python train.py --encoder_arch="swin" --model="contrastive image-text model" --dataset="simulated grey scan slices of phantoms with and without marks" --train_examples=245000 --image_size=64 --crop_scale_min=1 --horizontal_flip=false --translate=0.06 --tokenizer="word" --vocab_size=25 --loss="softmax" --embed_dim=384 --encoder_norm="layernorm" --encoder_norm_position="sandwich" --encoder_activation="gelu_tanh" --encoder_mlp_ratio=2 --encoder_head_dim=32 --encoder_fused_qkv=false --encoder_bias="all" --encoder_qk_norm=false --encoder_layer_scale_init=0.1 --encoder_parallel_block=false --encoder_dropout=0.1 --encoder_inner_norm=false --encoder_moe="top_k" --encoder_drop_path=0.1 --encoder_num_experts=16 --encoder_moe_every=2 --encoder_expert_mlp_ratio=0.5 --encoder_experts_per_token=2 --encoder_shared_expert=false --encoder_patch_size=[4, 4] --encoder_conv_stem=true --encoder_depths=[3, 6, 6] --encoder_widths=[64, 128, 256] --text_encoder_causal=true --text_encoder_width=256 --text_encoder_layers=7 --text_encoder_norm="layernorm" --text_encoder_norm_position="res_post" --text_encoder_activation="swiglu" --text_encoder_mlp_ratio=2.67 --text_encoder_head_dim=48 --text_encoder_fused_qkv=true --text_encoder_bias="all" --text_encoder_qk_norm=true --text_encoder_parallel_block=false --text_encoder_dropout=0.05 --text_encoder_inner_norm=true --text_encoder_drop_path=0.05 --text_encoder_positions="learned" --optimizer="muon" --muon_scale="match_rms_adamw" --lr=0.0021 --momentum=0.95 --nesterov=true --orthogonalizer="polar_express" --adamw_lr_other_params=0.001 --steps=9000 --batch_size=256 --epochs=9.4 --lr_schedule="cosine" --final_lr_fraction=0 --warmup_steps=450 --weight_decay=0.06 --adamw_weight_decay_other_params=0.01
Rows from block 5 of the image encoder of a small contrastive image-text model, named by matrix and row number. Rows with one number within an expert belong to one neuron, the router's apart. Each number is 50 + 10 x the weight over its row's rms, rounded and kept within 0 to 99. All counts start at 0.
Before each expert's rows are labels from the 100 images, of 14848, where the router gives the expert most weight on average: "lies over" is the class under the peak. Only what is clearly more common there than usual is listed. The data: simulated grey scan slices of phantoms with and without marks.
# router: router (encoder.blocks.5.mlp.router.weight, 16x128, trained with AdamW), inputs 0-127
# up: expert up (encoder.blocks.5.mlp.up, 16x64x128), inputs 0-127
# down: expert down (encoder.blocks.5.mlp.down, 16x128x64, transposed), outputs 0-127

# expert 0
lies over: organ
router.0:44 44 60 69 59 47 17 53 48 59 44 48 43 44 35 49 58 20 55 51 44 37 54 42 49 41 61 44 45 59 52 45 47 69 39 57 52 37 62 55 60 47 58 47 49 56 35 44 38 53 54 61 59 54 53 42 64 59 38 39 42 51 61 61 56 59 60 51 36 46 49 58 49 56 28 47 61 52 66 58 40 48 46 44 52 55 68 29 56 47 60 41 42 46 68 49 50 45 63 68 50 63 39 48 68 40 46 53 36 62 51 54 47 39 53 48 34 64 58 59 51 68 35 62 55 60 65 49
up.3:50 59 52 37 54 53 53 31 61 34 35 33 69 46 49 61 45 62 51 43 41 54 52 43 42 66 52 36 36 52 40 47 47 49 53 79 57 48 42 40 63 49 46 47 44 51 47 57 64 64 40 33 55 49 43 49 35 64 43 44 30 41 52 46 63 58 51 39 48 68 56 58 38 42 60 55 50 49 77 37 60 57 45 29 60 53 41 41 64 57 54 49 69 50 46 50 47 48 48 59 59 30 63 57 58 48 23 59 42 49 45 57 59 39 57 46 35 47 56 51 51 57 60 62 38 45 53 53
down.3:58 49 54 38 55 51 50 59 32 45 64 60 36 53 51 38 55 50 58 37 57 59 38 40 61 36 66 59 49 49 61 24 47 47 38 59 50 59 49 65 57 51 51 31 64 45 52 46 50 38 39 65 70 53 38 55 33 46 52 60 59 57 35 39 43 78 36 45 56 34 31 54 32 62 55 40 54 50 46 46 53 53 50 55 48 46 59 68 55 40 63 65 52 69 50 52 58 47 41 48 54 60 32 44 54 53 61 43 59 38 50 50 38 58 48 51 59 44 49 64 51 25 51 45 49 60 62 63
up.4:47 57 40 56 52 43 53 23 54 59 38 32 65 54 52 69 46 47 56 56 42 42 41 65 60 55 34 42 38 38 31 51 48 35 59 32 40 48 62 55 43 61 42 38 44 60 49 57 41 51 49 58 52 45 62 36 43 59 40 45 50 80 31 56 49 51 63 50 47 48 44 40 59 31 52 58 55 49 61 62 49 57 55 45 32 56 57 62 45 37 53 44 52 46 44 44 66 47 54 64 38 61 50 51 61 49 61 60 38 66 58 50 75 42 70 58 52 49 52 48 39 43 56 54 43 42 64 36
down.4:52 60 40 50 43 59 46 46 58 36 64 53 56 54 66 52 59 56 48 40 46 44 54 56 53 45 36 42 44 33 40 71 43 38 33 37 49 52 34 52 46 57 46 52 57 62 47 60 51 47 50 47 73 63 52 36 62 52 66 58 53 63 45 44 45 49 48 30 49 55 33 43 53 65 47 44 13 43 59 63 50 66 41 68 46 50 48 68 51 14 46 50 47 57 38 55 40 48 46 43 37 60 50 53 57 47 61 55 54 56 51 38 50 43 58 38 47 43 36 41 41 50 56 39 34 56 59 55

# expert 11
lies over: bone
router.11:54 53 68 53 30 53 45 61 49 43 45 49 56 38 52 46 68 55 44 52 49 64 38 59 61 52 36 61 56 56 43 62 51 58 35 45 47 50 56 36 50 62 55 63 52 44 43 36 64 48 49 41 40 51 52 45 53 58 62 63 46 46 46 63 64 52 45 65 39 39 14 50 63 45 45 53 51 52 48 45 63 60 35 55 62 49 33 51 44 54 32 41 69 41 53 46 82 43 56 56 58 55 72 57 39 35 60 49 59 45 51 46 51 62 44 46 44 45 46 36 71 55 58 45 52 51 32 38
up.1:46 55 53 45 50 58 51 68 42 53 57 38 67 44 66 34 39 57 68 45 58 42 69 55 65 62 56 65 48 61 60 37 53 45 66 57 23 51 69 55 62 56 42 50 37 47 47 60 49 42 52 38 57 42 49 50 69 50 59 49 43 48 49 46 59 33 42 56 51 47 42 41 49 44 57 39 60 59 41 43 60 55 56 54 44 68 69 42 51 40 46 47 47 58 69 51 48 36 43 60 47 42 47 41 52 48 42 56 38 62 51 48 46 34 34 49 52 39 29 36 27 29 57 51 58 53 43 65
down.1:47 56 46 53 47 54 56 47 44 38 54 49 29 52 37 42 59 41 48 56 39 40 56 55 34 70 45 44 51 47 37 49 49 48 48 52 49 59 48 51 51 45 41 40 68 46 51 42 56 33 49 53 43 57 47 56 43 57 46 41 56 45 53 48 31 60 67 52 65 52 69 56 52 57 39 57 24 51 40 40 50 29 39 75 61 56 41 63 47 51 57 33 50 36 33 57 64 57 50 47 30 50 25 66 65 57 40 62 57 42 29 56 44 56 46 53 53 51 59 76 39 53 40 45 57 47 64 46
up.2:58 41 51 59 57 52 44 45 76 46 70 49 42 45 75 42 30 45 63 59 42 44 40 36 55 65 64 57 67 49 61 38 48 63 45 43 60 51 43 59 60 32 46 58 46 62 44 57 49 48 43 66 65 66 40 65 49 49 64 43 46 46 63 45 54 68 40 38 59 42 45 45 53 59 41 52 46 39 68 45 50 48 45 48 44 55 44 26 45 23 59 53 42 41 61 33 53 43 53 61 53 57 39 38 51 50 41 50 48 45 54 40 43 69 48 42 57 46 55 44 45 57 56 38 67 65 48 43
down.2:58 47 34 55 37 47 56 45 37 57 51 61 59 44 57 54 47 52 53 35 57 36 62 49 46 55 55 61 49 47 54 43 57 46 58 47 52 38 54 71 56 42 61 26 46 42 43 57 44 38 45 70 49 54 59 62 62 22 53 56 53 45 59 64 39 51 52 52 41 36 48 44 53 46 45 50 59 39 46 27 36 56 50 55 62 41 32 55 46 40 46 53 33 65 67 48 47 41 47 36 54 51 33 43 53 73 39 48 59 57 57 70 54 45 49 44 57 49 48 55 66 46 64 67 63 73 70 42

# expert 1
lies over: organ
router.1:54 75 50 46 52 63 48 40 48 51 48 39 47 47 46 38 58 52 45 57 57 56 49 59 56 47 40 64 56 56 52 35 61 43 61 49 41 48 51 43 60 44 40 67 48 36 43 49 50 62 44 63 56 46 38 64 51 60 42 45 73 46 39 56 36 69 49 42 76 49 45 54 53 28 52 44 47 60 46 63 59 67 51 32 50 42 52 58 55 41 62 47 52 57 58 41 63 41 26 60 44 39 51 53 64 60 35 30 36 53 63 35 48 70 44 40 62 33 60 53 51 45 47 44 70 53 50 45
up.3:48 67 26 56 50 52 67 42 43 36 42 45 53 56 81 40 51 48 47 64 30 50 74 48 36 52 50 41 62 41 52 58 63 56 46 55 52 49 51 44 53 66 43 35 32 72 34 59 44 49 54 45 51 42 48 56 49 40 57 58 62 54 50 58 40 43 67 57 56 52 70 47 44 37 60 56 54 55 44 44 62 42 49 54 67 33 46 53 55 56 50 39 73 38 50 31 41 60 44 48 51 63 48 39 46 47 44 42 51 67 60 48 39 46 52 62 50 45 62 30 52 42 60 53 45 56 56 59
down.3:54 59 50 34 54 32 52 51 21 52 59 54 56 36 44 43 55 45 47 54 34 65 46 61 53 50 48 65 68 57 61 29 51 22 48 70 51 50 59 41 53 61 46 60 54 46 51 56 57 58 62 41 70 67 55 51 61 40 55 63 45 69 51 52 59 54 29 29 37 48 52 39 41 57 72 45 67 63 46 53 53 55 48 39 53 38 40 41 61 21 57 50 53 56 46 52 54 46 40 53 46 50 50 50 54 47 41 47 54 51 46 43 55 54 41 49 49 44 57 56 39 52 37 36 54 47 36 34
up.4:39 58 55 65 48 57 39 44 53 46 63 45 46 41 38 50 29 53 48 36 65 52 51 57 60 58 67 59 41 43 47 46 60 41 51 31 60 51 56 54 46 53 74 42 61 43 61 48 67 46 35 54 49 45 61 41 52 39 34 60 48 44 55 68 40 65 55 53 54 45 52 36 30 41 53 62 56 82 35 36 48 39 58 45 48 60 33 56 56 61 48 52 47 48 50 65 48 41 53 45 37 52 32 48 64 59 60 34 28 32 50 59 51 55 61 52 50 47 61 51 45 41 54 52 66 43 40 58
down.4:33 50 49 56 68 41 41 45 53 53 39 57 44 53 54 35 54 44 56 50 41 51 58 45 45 58 46 57 28 43 55 49 57 43 45 63 49 61 60 59 50 76 45 25 71 55 42 46 36 65 52 47 61 49 44 53 50 53 45 33 62 47 64 57 81 47 62 50 59 54 50 36 59 67 58 46 36 60 57 33 49 40 57 70 61 57 56 57 44 41 39 41 48 43 40 41 57 46 61 46 46 35 60 55 43 46 47 68 52 65 56 39 43 53 38 45 58 47 30 62 39 49 39 65 55 43 43 57

# expert 4
lies over: organ
router.4:55 56 43 39 43 35 44 42 54 73 59 46 52 50 41 55 39 33 55 38 51 57 49 46 52 36 65 33 62 46 43 46 64 39 45 50 39 33 59 72 54 60 58 41 37 64 52 55 43 44 39 54 56 54 61 51 39 34 32 55 43 41 67 47 34 57 55 43 53 41 62 31 53 37 59 65 55 39 37 55 50 39 43 43 42 67 44 43 48 69 51 48 56 69 52 52 44 64 36 64 54 64 43 48 66 50 59 41 53 40 33 55 51 51 62 46 39 62 64 46 66 46 50 49 30 45 49 55
up.3:52 58 52 37 42 43 42 73 40 50 48 61 47 38 38 44 48 55 44 65 65 42 54 30 39 54 47 59 60 46 57 54 61 42 49 65 61 39 59 56 35 60 44 52 60 71 52 62 43 56 39 60 49 42 59 68 59 47 53 65 39 31 71 49 42 45 34 55 52 60 45 24 60 49 35 56 54 42 45 60 54 44 65 71 48 57 58 58 48 48 53 51 49 43 52 54 51 63 43 42 44 41 41 45 44 33 48 60 67 53 60 42 46 32 53 29 45 55 51 50 40 31 54 55 44 33 38 65
down.3:52 38 36 67 64 53 67 50 31 43 52 56 64 59 63 23 31 45 55 48 42 72 42 55 48 44 59 54 45 61 30 49 60 52 50 39 48 45 64 61 41 52 41 33 46 40 56 50 36 55 61 51 60 47 33 60 51 55 62 52 49 59 45 54 63 43 31 56 27 40 64 62 54 41 62 40 55 44 40 39 38 50 49 42 53 37 58 51 40 77 54 51 52 41 71 50 47 39 50 47 64 64 44 47 45 55 67 48 46 54 49 52 65 48 48 53 64 52 36 50 41 58 54 44 54 42 44 37
up.4:39 38 47 79 51 47 54 64 46 60 62 39 48 57 52 43 56 53 59 33 63 69 39 44 29 57 40 24 29 39 36 46 66 46 45 33 54 50 50 40 36 51 62 38 47 56 43 58 44 63 42 61 45 51 33 51 52 56 41 50 65 59 37 48 52 60 53 55 58 39 53 48 51 67 43 56 43 44 57 46 66 53 53 36 39 32 41 53 39 61 47 61 49 52 58 65 45 71 47 46 46 40 43 50 57 71 49 67 39 46 43 47 50 56 48 53 52 54 55 66 60 60 52 32 58 52 52 41
down.4:33 60 65 40 51 51 41 44 70 44 37 39 47 46 33 52 65 54 31 53 40 48 62 49 45 49 56 56 60 59 64 40 29 48 44 55 32 58 54 45 58 53 61 47 36 48 39 55 48 41 48 48 52 37 58 40 58 57 45 46 43 70 45 56 55 52 42 49 26 52 77 53 74 46 42 49 30 63 68 39 44 47 52 49 50 46 50 37 53 48 56 50 43 63 52 53 54 58 45 61 35 50 40 47 64 50 42 31 45 58 43 39 47 80 66 55 54 43 68 42 40 41 48 50 43 46 49 53